From a checkpoint of a small image captioner: 9900 steps.
Rows from block 9 of the text decoder of a small image captioner, named by matrix and row number. Rows with one number belong to one neuron. Each number is 200 + 40 x the weight over its row's rms, rounded and kept within 0 to 999. All counts start at 0.
After each neuron's rows are labels from the 100 texts, of 14848, where the neuron reaches its highest value: "fires on" is the input token at the peak. Only what is clearly more common there than usual is listed. The data: single toy objects rendered from many sides on busy backdrops. In brackets: how many of the 100.
# fc1: MLP up (decoder.blocks.9.mlp.fc1.weight, 576x192), inputs 0-191
# fc2: MLP down (decoder.blocks.9.mlp.fc2.weight, 192x576, transposed), outputs 0-191

fc1.303,211,152,139,175,226,195,175,123,150,225,248,210,212,194,215,170,239,197,211,291,149,201,171,252,224,164,221,215,200,273,191,324,210,153,186,182,241,223,259,200,277,245,115,164,211,222,181,176,167,176,259,251,172,180,186,172,164,216,104,152,161,204,185,163,244,232,230,258,237,198,204,150,172,249,227,200,192,176,250,212,188,230,146,189,175,189,214,260,176,198,217,306,192,254,189,272,218,166,259,169,180,79,194,205,158,207,242,211,186,147,208,202,264,190,176,170,246,135,221,163,229,205,191,241,260,216,233,209,181,247,254,261,158,193,251,170,212,211,156,234,166,154,166,151,190,90,199,186,244,216,175,239,229,183,156,223,238,211,176,214,186,166,186,197,186,266,208,167,218,138,163,172,255,153,156,212,210,181,175,226,239,255,150,285,207,226,163,158,130,162,219,149
fc2.303,180,144,199,216,162,185,178,247,255,193,174,221,141,229,193,121,190,212,181,226,207,172,150,196,165,211,229,216,229,177,188,204,176,247,224,185,141,230,154,121,99,159,223,194,254,220,147,192,227,189,200,196,121,256,199,179,229,152,262,214,185,166,287,218,98,218,209,186,274,212,241,231,197,194,240,187,187,252,193,233,212,267,243,202,196,260,166,242,228,193,184,85,143,208,242,240,197,154,173,256,261,210,254,256,156,196,199,235,120,205,256,212,150,178,225,312,269,235,176,209,198,202,233,220,250,168,176,204,129,176,196,140,236,199,206,269,201,165,182,218,150,247,219,303,197,130,217,174,247,168,214,187,160,199,227,253,174,139,212,149,198,125,164,208,213,204,226,227,243,219,174,155,219,231,198,248,146,252,197,196,221,188,99,205,208,162,155,149,227,152,196,193
fires on: "ice" (100)

fc1.420,159,247,125,193,174,201,177,197,152,249,225,191,214,207,238,203,210,190,212,222,253,151,235,179,272,154,274,195,244,209,166,218,274,207,170,198,215,135,180,242,184,332,189,175,259,168,228,206,165,189,223,160,146,241,180,267,216,142,158,208,183,203,175,192,212,219,203,193,255,98,171,206,201,177,183,223,180,153,210,199,230,202,199,225,197,247,185,265,170,123,248,226,196,244,235,253,217,182,253,183,185,227,141,206,156,209,207,125,258,132,182,175,198,190,187,141,234,296,223,169,172,175,226,146,217,162,273,186,226,229,119,222,311,134,193,160,173,155,198,153,200,165,129,215,129,246,184,144,152,173,223,172,308,209,174,205,159,261,237,203,236,223,203,224,247,171,170,218,177,125,277,190,187,219,215,165,222,209,188,187,227,158,188,184,162,204,239,205,242,271,189,281
fc2.420,254,264,217,69,146,240,200,233,281,204,195,194,145,151,154,219,167,212,239,213,128,172,187,146,168,192,178,176,170,168,227,189,165,231,145,287,230,236,221,159,229,166,162,188,157,154,159,173,271,187,90,176,217,206,209,169,143,160,221,176,203,133,167,166,174,218,221,184,160,155,153,240,227,216,239,233,176,249,238,270,195,217,199,189,147,247,180,181,219,218,168,230,171,196,255,178,234,236,166,189,218,199,195,181,267,237,290,233,218,231,194,205,162,176,178,247,192,185,241,111,211,211,227,174,194,171,214,151,186,316,225,213,132,218,172,217,214,165,209,209,263,248,265,180,206,174,172,199,254,153,101,212,158,204,190,228,190,188,217,176,165,269,240,275,227,223,212,183,292,201,293,153,210,177,240,264,140,208,215,156,179,158,202,229,179,261,206,224,191,160,243,205
fires on: "seen" (59); "<end>" (39)

fc1.400,214,177,170,221,142,187,245,173,224,249,157,190,208,198,192,158,198,211,241,184,228,117,158,183,225,212,209,217,242,176,210,148,221,218,173,206,249,136,223,264,204,107,164,192,224,202,255,220,158,214,227,172,258,246,223,242,208,184,130,228,189,197,226,212,227,136,168,215,157,233,189,215,215,162,161,140,271,245,166,237,182,170,146,258,209,188,149,216,141,181,253,221,205,252,209,253,147,227,219,144,166,212,80,265,291,173,221,286,169,243,155,204,204,190,156,316,258,151,180,145,187,255,208,235,188,180,191,206,133,235,183,159,201,170,169,235,222,138,249,170,130,211,252,256,195,195,222,188,227,187,256,167,160,144,284,254,175,237,252,129,139,227,128,201,217,167,219,182,198,165,241,195,221,201,247,154,113,172,232,214,210,162,187,277,216,224,201,241,177,218,152,197
fc2.400,229,171,243,231,192,212,188,167,221,173,213,192,182,164,186,238,263,255,209,174,232,215,126,174,223,137,247,180,107,218,186,146,214,164,239,209,202,196,202,198,181,262,224,170,134,207,240,177,170,230,274,210,203,202,191,216,169,148,224,205,172,183,244,282,243,172,172,273,219,217,184,237,146,219,180,214,197,218,187,199,188,271,279,226,175,256,225,248,106,153,179,225,126,274,183,261,246,242,145,204,236,158,202,261,269,164,147,141,168,234,133,179,139,241,185,101,211,244,245,200,236,203,220,148,206,218,194,180,153,218,287,158,242,195,106,180,176,267,150,217,123,137,210,250,209,205,236,184,232,186,208,294,164,205,252,168,179,166,207,167,166,232,172,203,186,189,153,268,237,186,160,137,241,126,187,170,263,186,212,175,197,206,117,149,208,182,218,215,163,201,184,234
fires on: "blotchy" (53); "striped" (32); "checkered" (9)

fc1.541,181,221,186,224,219,211,144,88,221,206,259,168,173,223,200,143,127,281,248,184,232,193,130,202,214,265,211,173,198,264,217,225,149,219,270,190,186,157,175,142,204,244,200,168,221,171,152,226,202,181,150,185,190,200,189,144,196,161,119,111,176,174,250,271,246,136,157,137,192,177,152,220,222,174,260,267,112,158,266,218,244,231,160,201,184,180,186,211,222,171,174,150,199,186,177,229,251,182,197,275,221,190,275,206,173,165,153,184,149,164,139,231,170,184,235,214,254,196,179,216,147,234,279,231,243,235,223,241,177,132,142,238,203,179,189,224,257,225,183,209,172,207,231,209,134,255,203,273,212,281,187,202,169,190,185,181,213,264,213,199,215,224,124,146,222,144,227,133,295,168,168,231,256,245,203,265,164,194,186,268,212,216,172,200,228,237,214,147,208,197,220,221
fc2.541,214,184,165,229,190,180,214,289,182,229,195,272,113,173,230,225,221,224,212,160,252,166,210,214,259,168,217,165,161,160,189,240,217,152,189,244,166,193,159,220,144,176,239,239,230,240,220,196,227,250,133,129,214,237,226,210,153,150,202,127,118,242,148,175,239,226,131,225,248,218,206,230,162,234,147,251,247,222,235,201,234,203,218,295,237,214,175,186,178,189,202,179,241,201,139,178,224,162,167,207,240,196,146,151,173,298,248,190,234,242,168,216,206,126,160,219,158,217,179,166,195,239,151,186,171,260,196,253,190,172,211,212,268,171,184,194,155,220,133,241,206,220,192,171,211,170,250,87,249,242,148,218,209,261,184,167,168,181,313,229,173,163,149,174,190,243,230,168,116,222,223,209,244,262,168,231,289,203,203,140,207,146,197,181,204,238,145,180,258,192,249,140
fires on: "brown" (13); "purple" (11); "white" (11); "blue" (10)

fc1.552,199,203,180,214,203,211,207,208,231,191,181,181,198,140,178,248,229,207,234,197,168,237,222,219,182,227,154,207,158,247,183,171,199,204,214,209,238,231,171,156,193,171,235,174,233,270,186,173,141,224,184,307,180,165,167,142,168,198,242,210,191,270,182,218,125,194,208,241,153,177,180,240,262,163,180,252,263,260,187,163,255,151,169,195,216,186,186,225,309,178,130,152,199,184,280,189,315,197,254,246,130,309,203,198,163,159,236,233,184,171,274,159,224,110,223,228,227,255,196,176,221,208,237,203,224,105,213,191,219,164,209,217,202,177,232,263,193,249,202,190,133,219,197,195,192,224,159,201,154,228,184,208,219,155,126,217,232,182,179,124,134,197,200,168,178,147,162,132,241,179,152,149,210,237,189,164,208,222,161,142,209,183,74,258,215,263,220,157,248,246,220,257
fc2.552,260,99,236,178,231,222,205,191,289,191,230,308,222,197,207,151,164,223,147,168,174,207,190,248,140,147,270,217,273,181,214,217,159,202,187,216,229,239,251,185,203,252,214,84,211,182,202,201,188,215,205,99,215,165,187,221,178,245,150,113,256,161,210,248,210,136,116,171,205,186,223,158,161,201,224,202,198,176,234,235,261,255,175,234,211,204,160,173,213,148,127,172,216,251,181,221,154,220,144,147,198,264,185,207,263,199,235,213,242,175,205,186,111,277,218,159,257,215,177,247,214,206,140,217,151,259,182,166,202,259,208,141,173,152,281,211,177,190,195,235,236,203,200,264,229,213,239,252,214,199,205,242,208,197,197,208,203,194,183,180,184,139,265,203,259,167,236,163,142,245,206,172,240,211,181,189,184,219,126,210,265,140,200,142,185,261,213,185,137,177,159,159
fires on: "purple" (13); "teal" (13); "grey" (12); "black" (10)

fc1.413,185,156,225,206,238,186,138,217,171,188,227,152,198,112,177,203,211,196,221,128,236,235,227,149,196,180,172,232,213,166,215,215,170,295,209,96,205,189,217,202,222,199,207,189,141,278,189,205,220,237,222,170,246,207,166,139,298,215,171,130,181,233,302,180,123,147,251,194,166,229,198,190,254,148,237,217,180,207,209,185,139,201,215,144,237,193,210,232,213,233,170,133,147,156,150,155,252,157,234,174,180,148,254,209,271,216,161,174,233,191,262,291,145,194,206,215,250,191,231,219,174,193,185,225,88,221,216,208,208,268,151,178,256,204,171,227,277,187,211,180,232,186,230,136,194,154,215,222,250,216,298,170,201,228,221,229,178,199,265,180,155,111,213,129,184,275,201,198,210,214,214,211,176,308,178,212,191,170,164,199,188,184,191,124,230,233,270,213,197,219,188,200
fc2.413,142,240,204,157,182,154,161,135,171,242,159,133,211,254,196,240,221,170,235,243,143,186,161,143,212,201,166,243,214,301,196,202,181,161,221,220,254,200,229,158,157,269,237,210,129,165,203,141,160,166,220,199,231,194,258,199,179,181,165,194,252,230,200,144,205,169,203,172,200,187,153,242,256,165,172,130,232,169,210,193,235,172,184,239,230,149,166,179,181,224,190,277,225,194,204,194,175,230,203,223,195,221,88,206,275,229,194,147,246,173,152,69,214,221,169,231,185,136,253,234,243,215,155,222,223,244,200,273,215,165,220,192,169,174,221,213,189,207,205,254,190,229,251,151,252,260,234,259,219,216,194,225,176,195,187,122,161,232,171,280,273,267,179,245,205,152,149,230,232,227,205,205,169,166,185,227,123,203,222,143,259,200,177,279,173,201,150,93,249,201,180,252
fires on: "seen" (33); "<end>" (30)

fc1.197,263,226,136,257,198,193,243,253,260,181,242,222,163,221,170,175,229,220,260,276,219,258,129,152,157,330,252,246,132,177,133,255,198,185,127,164,149,185,195,231,179,241,168,218,212,177,201,230,164,210,166,219,240,139,208,231,203,162,157,206,173,252,265,148,226,255,237,181,210,130,218,211,152,204,273,132,158,175,302,153,212,239,197,169,213,178,204,238,185,211,177,194,253,185,220,274,158,227,191,180,185,226,249,198,258,95,126,173,170,133,208,189,177,290,220,220,227,202,210,224,230,216,259,197,197,140,242,198,187,210,196,259,237,133,178,157,180,175,179,207,230,140,235,186,162,192,183,228,256,159,171,214,226,265,213,123,211,188,203,153,227,90,193,198,195,193,210,216,205,191,151,133,247,234,230,164,202,189,183,189,211,214,190,180,209,162,182,154,194,178,259,150
fc2.197,143,183,220,213,211,168,167,228,233,197,115,191,212,221,191,221,252,193,232,324,218,171,203,197,195,207,137,181,161,229,136,209,225,162,239,150,135,161,268,268,188,183,197,222,180,187,209,167,169,216,195,160,142,136,159,155,257,259,182,157,218,185,207,232,234,191,188,234,215,225,253,134,187,244,273,159,117,182,220,147,126,239,147,201,152,195,143,206,249,228,209,164,243,241,271,218,174,145,249,205,171,158,154,199,206,131,230,204,236,209,175,238,229,186,213,163,184,247,226,149,177,220,184,198,279,213,207,246,135,194,215,201,172,271,129,219,190,189,231,238,156,259,242,219,240,233,196,248,265,182,209,217,244,186,236,213,245,189,166,114,188,235,189,208,157,207,266,206,178,154,282,212,256,286,190,150,153,126,262,231,179,223,166,234,172,200,186,100,268,162,206,173
fires on: "ice" (98)

fc1.198,201,121,188,239,206,184,200,200,146,165,139,219,238,194,282,219,213,202,192,190,206,124,172,258,247,201,180,245,197,197,191,246,214,194,173,282,196,185,267,219,223,126,232,177,224,174,191,165,198,211,205,209,204,149,272,293,207,289,126,207,216,183,142,198,234,167,250,215,187,126,211,221,167,181,183,82,225,210,174,290,227,240,208,221,246,134,232,240,203,263,198,226,149,165,225,195,144,220,189,122,236,129,147,186,200,251,215,157,173,215,248,231,245,170,184,156,179,209,105,181,180,175,235,147,265,198,186,237,185,164,229,157,246,201,258,178,149,191,308,228,163,201,220,225,116,208,190,166,142,250,190,177,264,147,214,258,208,237,251,210,216,228,182,199,214,193,198,157,232,172,207,284,223,188,239,198,215,126,168,155,247,222,139,185,193,160,221,139,189,188,151,221
fc2.198,171,170,207,163,217,245,258,238,283,190,298,170,228,264,182,158,209,234,157,203,251,203,234,225,210,164,161,131,160,165,179,201,247,169,185,163,174,201,226,189,251,178,188,237,219,203,241,231,73,186,222,243,159,242,172,189,272,241,207,169,188,232,216,208,225,189,151,231,232,215,204,157,260,185,208,240,178,122,177,175,181,207,220,239,172,214,193,136,182,151,193,299,142,214,154,227,229,205,151,176,131,218,197,166,244,231,154,214,202,177,129,281,184,181,208,176,186,265,215,243,122,182,172,152,213,146,189,173,184,210,205,159,161,205,169,234,206,143,235,222,190,228,156,195,211,174,197,196,212,247,231,221,158,246,188,179,227,191,221,260,185,208,115,324,172,181,97,266,216,141,166,195,214,239,219,168,153,182,246,120,243,147,238,252,184,206,264,310,233,216,223,186
fires on: "striped" (33); "dotted" (29); "blotchy" (19); "checkered" (10)

fc1.515,221,228,193,215,140,174,220,211,162,209,224,172,177,191,171,269,220,167,218,198,220,154,191,204,224,183,188,197,215,224,251,277,238,259,173,131,186,139,157,197,236,232,169,263,205,277,254,164,121,239,220,171,154,165,177,216,63,229,208,241,227,184,211,283,210,238,233,153,174,185,276,209,250,136,236,251,234,191,150,212,183,203,179,167,200,212,211,265,133,304,119,155,151,242,226,188,244,226,219,169,221,200,133,164,243,234,185,207,181,215,216,203,194,160,209,146,176,144,113,193,225,183,213,182,196,200,150,234,135,94,254,194,193,277,237,188,248,128,238,211,170,207,253,214,254,161,233,202,183,236,206,240,225,121,178,236,178,211,225,190,179,251,212,200,209,156,109,230,212,196,195,194,220,189,191,122,214,253,167,120,222,281,198,179,183,186,235,204,229,192,193,267
fc2.515,169,234,168,208,170,178,199,219,174,225,180,242,194,204,203,213,229,184,143,268,209,156,250,169,213,247,220,153,170,186,204,233,236,144,200,216,251,284,184,168,250,174,206,154,235,191,224,211,231,259,179,214,249,191,213,218,251,174,144,157,273,177,97,227,163,263,202,211,244,133,163,101,106,159,197,208,221,186,184,197,218,153,185,265,176,211,130,284,173,173,156,192,153,154,183,212,183,139,257,182,256,179,245,219,144,164,176,189,196,279,188,187,211,154,213,219,139,153,236,272,208,200,180,183,270,249,181,154,228,203,199,215,232,180,178,221,171,254,128,156,246,220,213,255,109,239,254,218,210,272,201,109,224,235,153,166,273,300,207,259,189,166,212,159,262,223,235,125,206,165,207,223,199,193,208,254,228,245,209,177,189,226,207,172,205,196,200,111,202,251,168,177
fires on: "blotchy" (28); "checkered" (22); "striped" (21)

fc1.121,139,131,182,216,191,121,176,163,204,188,225,177,264,237,168,98,212,240,193,192,143,184,151,219,204,277,244,186,221,198,269,218,179,208,164,162,255,199,187,194,201,184,189,183,263,126,194,176,173,237,203,190,215,178,312,219,275,166,224,215,200,285,210,107,191,256,166,186,234,265,169,213,199,232,266,214,139,143,266,217,201,163,219,225,161,248,226,186,197,200,199,196,190,176,171,119,171,178,202,290,161,171,207,313,165,201,184,198,191,138,207,192,199,180,160,232,170,265,131,158,244,185,246,193,197,208,219,211,237,217,186,161,151,209,256,120,178,205,276,170,164,323,253,228,141,232,186,155,172,191,176,167,202,162,168,199,184,182,216,126,149,269,266,243,207,198,199,171,181,213,227,246,217,133,180,215,251,212,221,247,222,158,251,174,238,217,224,193,194,155,182,170
fc2.121,225,202,142,193,208,219,206,241,287,219,182,208,170,239,242,183,225,186,133,210,181,196,144,188,155,217,238,233,270,199,155,172,196,167,153,213,217,212,236,217,196,159,252,177,123,168,140,145,253,180,235,215,219,138,152,248,260,234,196,168,168,82,220,282,259,247,267,257,214,222,241,189,125,145,223,183,169,209,146,213,255,180,198,168,195,148,173,154,194,209,120,214,233,226,260,175,257,261,208,188,230,194,217,173,290,147,216,131,241,203,158,233,148,211,170,192,163,263,266,221,138,212,271,151,238,184,259,213,213,200,202,225,246,253,165,252,160,130,162,216,117,204,176,175,221,163,207,166,180,167,217,240,223,188,142,177,255,214,239,177,185,201,189,156,222,246,249,198,255,179,173,103,223,223,212,132,167,187,224,155,190,169,159,211,143,214,207,200,269,219,257,234
fires on: "striped" (28); "blotchy" (19); "checkered" (13)

fc1.72,187,143,185,194,186,211,103,191,147,175,181,230,153,217,211,186,164,265,181,184,125,151,201,193,203,252,217,181,224,249,225,238,250,226,219,190,208,188,176,153,224,204,224,287,202,198,269,203,155,197,178,246,143,247,185,218,192,213,173,210,196,221,208,246,159,269,214,157,227,181,139,162,170,150,235,249,173,214,183,125,143,178,257,211,187,264,214,232,220,229,193,175,173,226,229,297,219,261,252,220,151,141,118,203,176,206,176,173,229,109,213,206,207,250,295,188,202,150,154,195,180,204,204,224,104,192,228,252,210,97,81,179,249,213,241,140,264,151,178,266,206,212,251,173,174,248,233,254,207,175,302,158,214,223,247,242,225,206,198,227,214,144,191,216,208,148,214,174,234,170,189,162,176,156,218,184,168,156,234,294,204,133,234,223,179,229,197,194,198,133,189,217
fc2.72,173,189,221,204,198,203,165,244,162,198,207,181,169,243,194,246,202,211,250,128,284,165,204,176,235,258,241,211,212,165,226,163,188,159,197,254,201,186,245,223,230,222,238,181,240,215,166,183,156,216,251,207,219,179,214,188,200,136,270,230,262,210,236,209,206,110,202,160,211,239,305,254,208,200,164,145,240,167,149,242,201,176,224,87,261,179,154,148,163,177,161,164,183,139,209,105,169,180,214,186,265,231,201,149,210,164,261,228,241,294,160,183,169,263,210,222,249,195,243,186,219,177,201,156,227,204,199,165,238,231,156,161,156,100,178,224,215,220,194,218,149,268,199,197,223,233,223,163,131,200,80,213,210,208,200,243,150,245,162,225,260,185,144,104,173,138,192,163,201,215,225,197,197,143,231,248,248,272,200,155,229,265,232,192,238,162,210,210,210,238,137,157
fires on: "purple" (14); "green" (13); "red" (12); "grey" (9)

fc1.21,182,194,195,213,210,190,242,249,190,177,188,263,177,225,271,216,221,207,153,213,166,213,158,219,222,215,195,159,284,181,262,214,235,217,190,150,234,154,135,209,233,142,190,104,241,191,205,145,213,131,166,210,263,205,148,228,151,199,273,211,154,260,190,176,201,163,238,229,256,226,139,147,207,152,207,264,301,132,242,160,196,166,214,192,134,227,232,201,220,161,181,70,213,203,196,179,268,239,212,116,248,220,178,204,261,180,221,213,216,161,144,185,211,144,125,136,231,180,181,237,162,169,206,223,194,184,232,233,199,234,194,294,150,224,155,254,193,257,214,201,267,225,198,192,244,202,140,154,231,175,238,249,193,174,183,129,112,258,215,213,227,173,206,155,228,186,195,232,213,226,241,177,147,214,217,140,147,235,216,196,220,195,137,227,199,212,192,290,186,116,188,225
fc2.21,181,234,178,195,236,204,179,175,169,145,152,165,243,206,241,172,175,177,195,161,169,254,195,243,183,196,173,218,172,207,218,249,179,279,158,180,249,208,147,149,189,160,182,179,206,183,241,246,215,267,145,232,234,167,229,194,208,239,211,194,155,269,185,168,254,216,145,230,191,202,173,212,247,243,263,147,176,221,190,156,287,172,161,138,199,187,265,126,283,296,172,219,219,187,163,217,227,197,213,228,168,215,182,145,218,140,256,180,169,138,115,246,232,188,120,232,169,193,162,190,158,253,298,104,199,136,200,234,288,146,255,181,239,208,239,146,176,129,264,204,202,263,271,183,153,251,154,228,166,205,159,176,279,188,184,204,218,219,161,253,202,251,206,266,144,185,239,147,193,217,189,164,173,170,275,243,178,153,203,214,186,199,263,183,256,210,180,185,174,216,199,179
fires on: "car" (12); "table" (10); "white" (8); "brown" (8)

fc1.105,220,201,235,206,189,247,241,302,227,195,205,250,217,233,212,272,210,232,229,195,154,232,183,264,229,219,203,210,121,200,144,177,224,199,126,169,253,172,276,220,207,198,202,228,219,221,218,135,272,223,255,146,200,168,213,213,238,126,153,215,112,190,221,200,172,88,169,228,164,174,146,196,221,228,221,205,204,273,242,223,205,170,200,229,307,192,191,172,194,209,194,252,139,242,167,217,189,165,242,193,150,243,218,219,217,222,219,231,168,217,237,247,214,236,239,165,266,265,173,224,185,222,107,179,165,159,216,201,198,207,165,209,197,174,174,214,250,211,242,237,113,204,217,164,200,178,220,196,167,165,134,185,185,216,235,151,199,196,224,291,221,192,176,194,189,184,129,158,175,111,187,183,267,173,140,229,119,109,156,245,238,172,192,237,168,120,252,144,272,170,191,136
fc2.105,177,225,249,230,183,230,177,181,222,156,270,202,228,231,202,246,226,227,101,242,155,249,187,196,155,225,193,189,139,205,209,247,207,161,155,197,191,247,205,227,211,204,208,253,131,154,197,231,199,202,221,137,175,178,210,150,178,273,230,250,216,298,136,260,176,299,181,289,188,228,186,140,170,199,241,209,188,273,224,117,209,173,191,277,212,150,169,151,182,246,183,252,192,202,201,236,205,232,207,145,168,197,208,174,169,155,265,140,221,259,173,278,229,124,155,242,158,214,230,218,191,193,264,165,243,199,197,232,255,229,194,224,230,178,187,203,121,168,238,112,202,200,202,187,189,306,205,195,161,158,165,255,161,245,259,176,215,193,167,169,161,158,141,215,212,219,129,206,266,176,242,242,124,252,203,200,259,137,193,184,162,238,158,163,167,170,210,127,179,197,216,208
fires on: "brown" (22); "black" (19); "grey" (12); "teal" (10)

fc1.227,235,198,191,249,192,177,155,269,156,231,236,241,103,166,228,232,258,153,217,243,197,199,172,250,222,253,231,210,208,242,146,228,136,149,229,246,230,158,169,201,169,158,228,163,253,274,159,211,137,268,136,214,147,143,214,255,179,192,197,185,127,208,261,181,229,151,294,170,282,235,147,179,220,226,211,191,227,204,220,205,119,169,232,212,166,183,225,183,131,165,218,197,249,152,141,228,181,221,171,222,228,292,195,258,216,81,195,227,159,230,163,263,159,233,205,180,222,209,165,231,164,192,179,245,219,222,225,199,225,145,175,226,188,157,236,111,253,207,171,181,150,174,228,198,225,204,274,178,200,161,197,193,243,222,223,171,152,263,172,158,160,200,113,191,195,182,264,188,241,167,230,191,207,220,151,154,179,202,221,142,210,213,254,182,174,165,208,237,264,271,139,146
fc2.227,124,182,286,213,185,260,261,194,225,159,139,263,234,205,209,302,249,194,198,221,158,199,193,176,207,277,187,187,136,215,209,169,240,179,241,141,195,171,193,188,148,232,171,166,164,148,245,158,217,153,204,164,226,249,205,181,193,141,193,189,255,161,159,219,150,219,255,184,233,169,254,255,243,246,201,214,172,222,204,194,211,211,184,164,170,206,177,254,240,166,245,315,172,195,218,225,146,235,175,182,178,163,177,134,249,168,165,158,244,205,161,115,299,192,210,206,147,124,129,165,221,169,204,221,237,137,175,163,129,194,213,206,74,127,182,221,198,224,245,155,229,252,230,162,219,217,168,208,210,151,189,261,182,181,156,158,193,220,213,263,227,239,265,199,245,244,207,242,254,240,138,211,182,230,172,224,187,192,249,281,194,195,169,232,222,115,184,239,190,207,184,213
fires on: "orange" (12); "yellow" (8); "red" (8); "striped" (8)

fc1.220,185,216,263,192,210,192,206,218,236,242,210,209,173,218,247,170,175,195,266,209,259,161,219,162,235,258,245,194,145,230,202,276,281,238,156,180,233,136,247,171,174,205,191,205,146,211,166,165,145,182,221,261,277,199,174,215,209,223,173,163,252,187,160,175,202,145,219,257,252,154,196,153,240,232,195,203,160,209,260,152,174,183,230,188,241,240,157,210,200,188,233,256,209,103,159,146,287,239,272,181,216,194,182,181,216,195,153,137,258,194,257,280,104,186,189,187,152,203,182,118,202,240,138,167,170,187,152,233,168,217,233,183,226,92,187,194,187,270,221,200,263,224,171,229,232,163,212,270,258,210,258,201,300,170,201,149,244,163,251,186,190,204,219,202,200,183,141,214,182,195,225,180,165,170,184,180,221,191,189,132,118,127,241,208,232,206,158,157,144,117,196,242
fc2.220,203,200,220,177,256,215,245,236,255,224,219,227,215,212,259,178,255,257,215,282,147,220,200,231,222,174,149,170,149,188,167,230,184,216,150,226,196,134,313,188,170,225,201,141,224,156,189,182,217,213,233,183,157,156,224,181,221,153,190,251,203,163,226,176,205,213,188,191,142,278,196,249,268,224,174,142,198,205,131,165,130,176,187,207,212,191,192,163,149,204,119,193,178,266,222,297,167,197,183,249,181,260,168,167,182,207,187,171,139,182,192,138,178,277,162,225,193,227,142,266,195,282,159,190,154,161,134,248,212,250,262,202,209,243,245,181,178,91,178,227,157,207,132,136,263,278,164,148,197,225,184,194,207,238,198,208,192,116,261,258,173,162,192,244,180,205,185,220,193,218,165,287,208,273,211,225,208,128,148,213,164,213,163,235,201,170,215,179,228,263,231,228
fires on: "chair" (17); "lamp" (17); "mushroom" (9); "table" (8)

fc1.41,171,147,221,210,261,151,109,257,298,221,177,225,223,167,235,237,258,134,236,169,226,184,230,194,256,286,149,233,155,199,191,169,201,264,137,130,243,135,202,239,184,170,220,179,192,217,166,197,194,194,251,161,223,208,234,247,220,228,193,184,174,210,188,229,190,142,194,236,135,253,187,165,156,224,183,161,149,221,230,285,160,146,192,96,246,215,154,257,185,174,206,207,203,248,229,175,226,212,215,124,244,212,201,142,263,266,149,151,182,163,195,243,222,205,239,188,260,184,264,206,194,199,195,199,221,212,205,246,175,247,119,167,258,167,239,192,176,220,163,202,135,182,123,191,178,211,215,256,216,199,193,209,268,216,189,259,254,224,261,154,263,151,154,185,155,173,198,117,268,121,167,261,184,198,210,211,168,204,215,147,143,227,187,233,200,217,221,177,111,222,178,169
fc2.41,229,163,179,272,190,192,238,273,183,157,233,286,215,183,183,157,267,202,228,259,229,262,118,233,176,218,174,237,255,190,263,194,247,136,126,192,200,161,279,231,185,180,231,231,273,229,200,218,195,215,265,149,250,174,185,173,170,288,200,221,213,178,166,214,123,189,183,174,206,91,256,257,259,197,188,196,235,161,223,185,179,234,261,177,212,208,201,170,219,142,239,197,188,147,180,260,128,173,187,162,231,234,163,239,167,171,142,237,163,183,187,251,183,223,128,202,172,238,220,189,196,202,251,208,218,135,159,148,190,269,167,170,189,242,108,125,199,164,246,258,266,191,227,243,150,128,167,212,218,163,195,211,209,188,213,125,134,200,228,128,179,189,198,304,135,203,215,165,214,213,153,197,227,226,188,230,194,263,185,209,247,174,170,192,178,200,221,196,204,171,270,184
fires on: "orange" (17); "yellow" (16); "brown" (12); "black" (11)

fc1.211,200,204,205,259,194,214,195,222,266,205,287,163,198,206,267,146,151,155,312,181,112,174,141,164,242,240,217,231,201,234,151,206,188,207,104,123,213,147,263,166,203,231,234,177,189,155,196,139,227,255,190,230,195,214,173,301,205,135,220,219,225,268,192,194,195,263,201,189,165,185,231,192,200,234,282,185,217,213,110,193,215,192,187,273,220,142,175,178,140,220,151,147,206,224,221,248,149,134,227,198,265,166,173,212,220,216,208,225,165,178,224,178,181,171,204,167,169,251,275,192,212,243,260,270,170,203,205,130,170,200,174,213,216,197,208,156,238,291,129,212,222,245,271,198,190,245,183,199,197,194,179,186,202,206,150,219,171,226,198,227,226,189,173,199,213,110,209,168,159,215,184,256,215,175,91,216,161,173,224,144,240,151,209,313,221,159,242,176,218,236,193,201
fc2.211,156,167,166,156,169,161,188,201,194,240,206,226,200,221,205,212,239,239,186,154,240,279,196,171,159,201,130,208,194,209,121,160,209,130,249,217,284,221,189,220,287,210,237,188,152,127,240,168,230,160,188,217,161,152,201,228,253,171,212,225,233,125,180,253,162,208,302,153,204,232,198,188,258,245,178,120,268,210,197,164,241,161,230,239,177,219,200,183,224,186,141,219,203,209,207,111,208,200,220,198,180,190,201,288,147,123,213,158,183,232,180,178,217,171,192,141,170,226,208,217,240,203,256,208,265,223,275,177,201,184,171,217,139,162,144,221,111,275,116,174,262,166,131,179,176,179,234,188,192,173,249,245,219,163,158,207,222,269,182,228,197,233,224,247,216,158,263,175,223,218,250,209,260,239,126,161,243,194,218,124,180,275,190,241,171,200,242,169,235,198,285,187
fires on: "striped" (26); "blotchy" (22); "checkered" (19)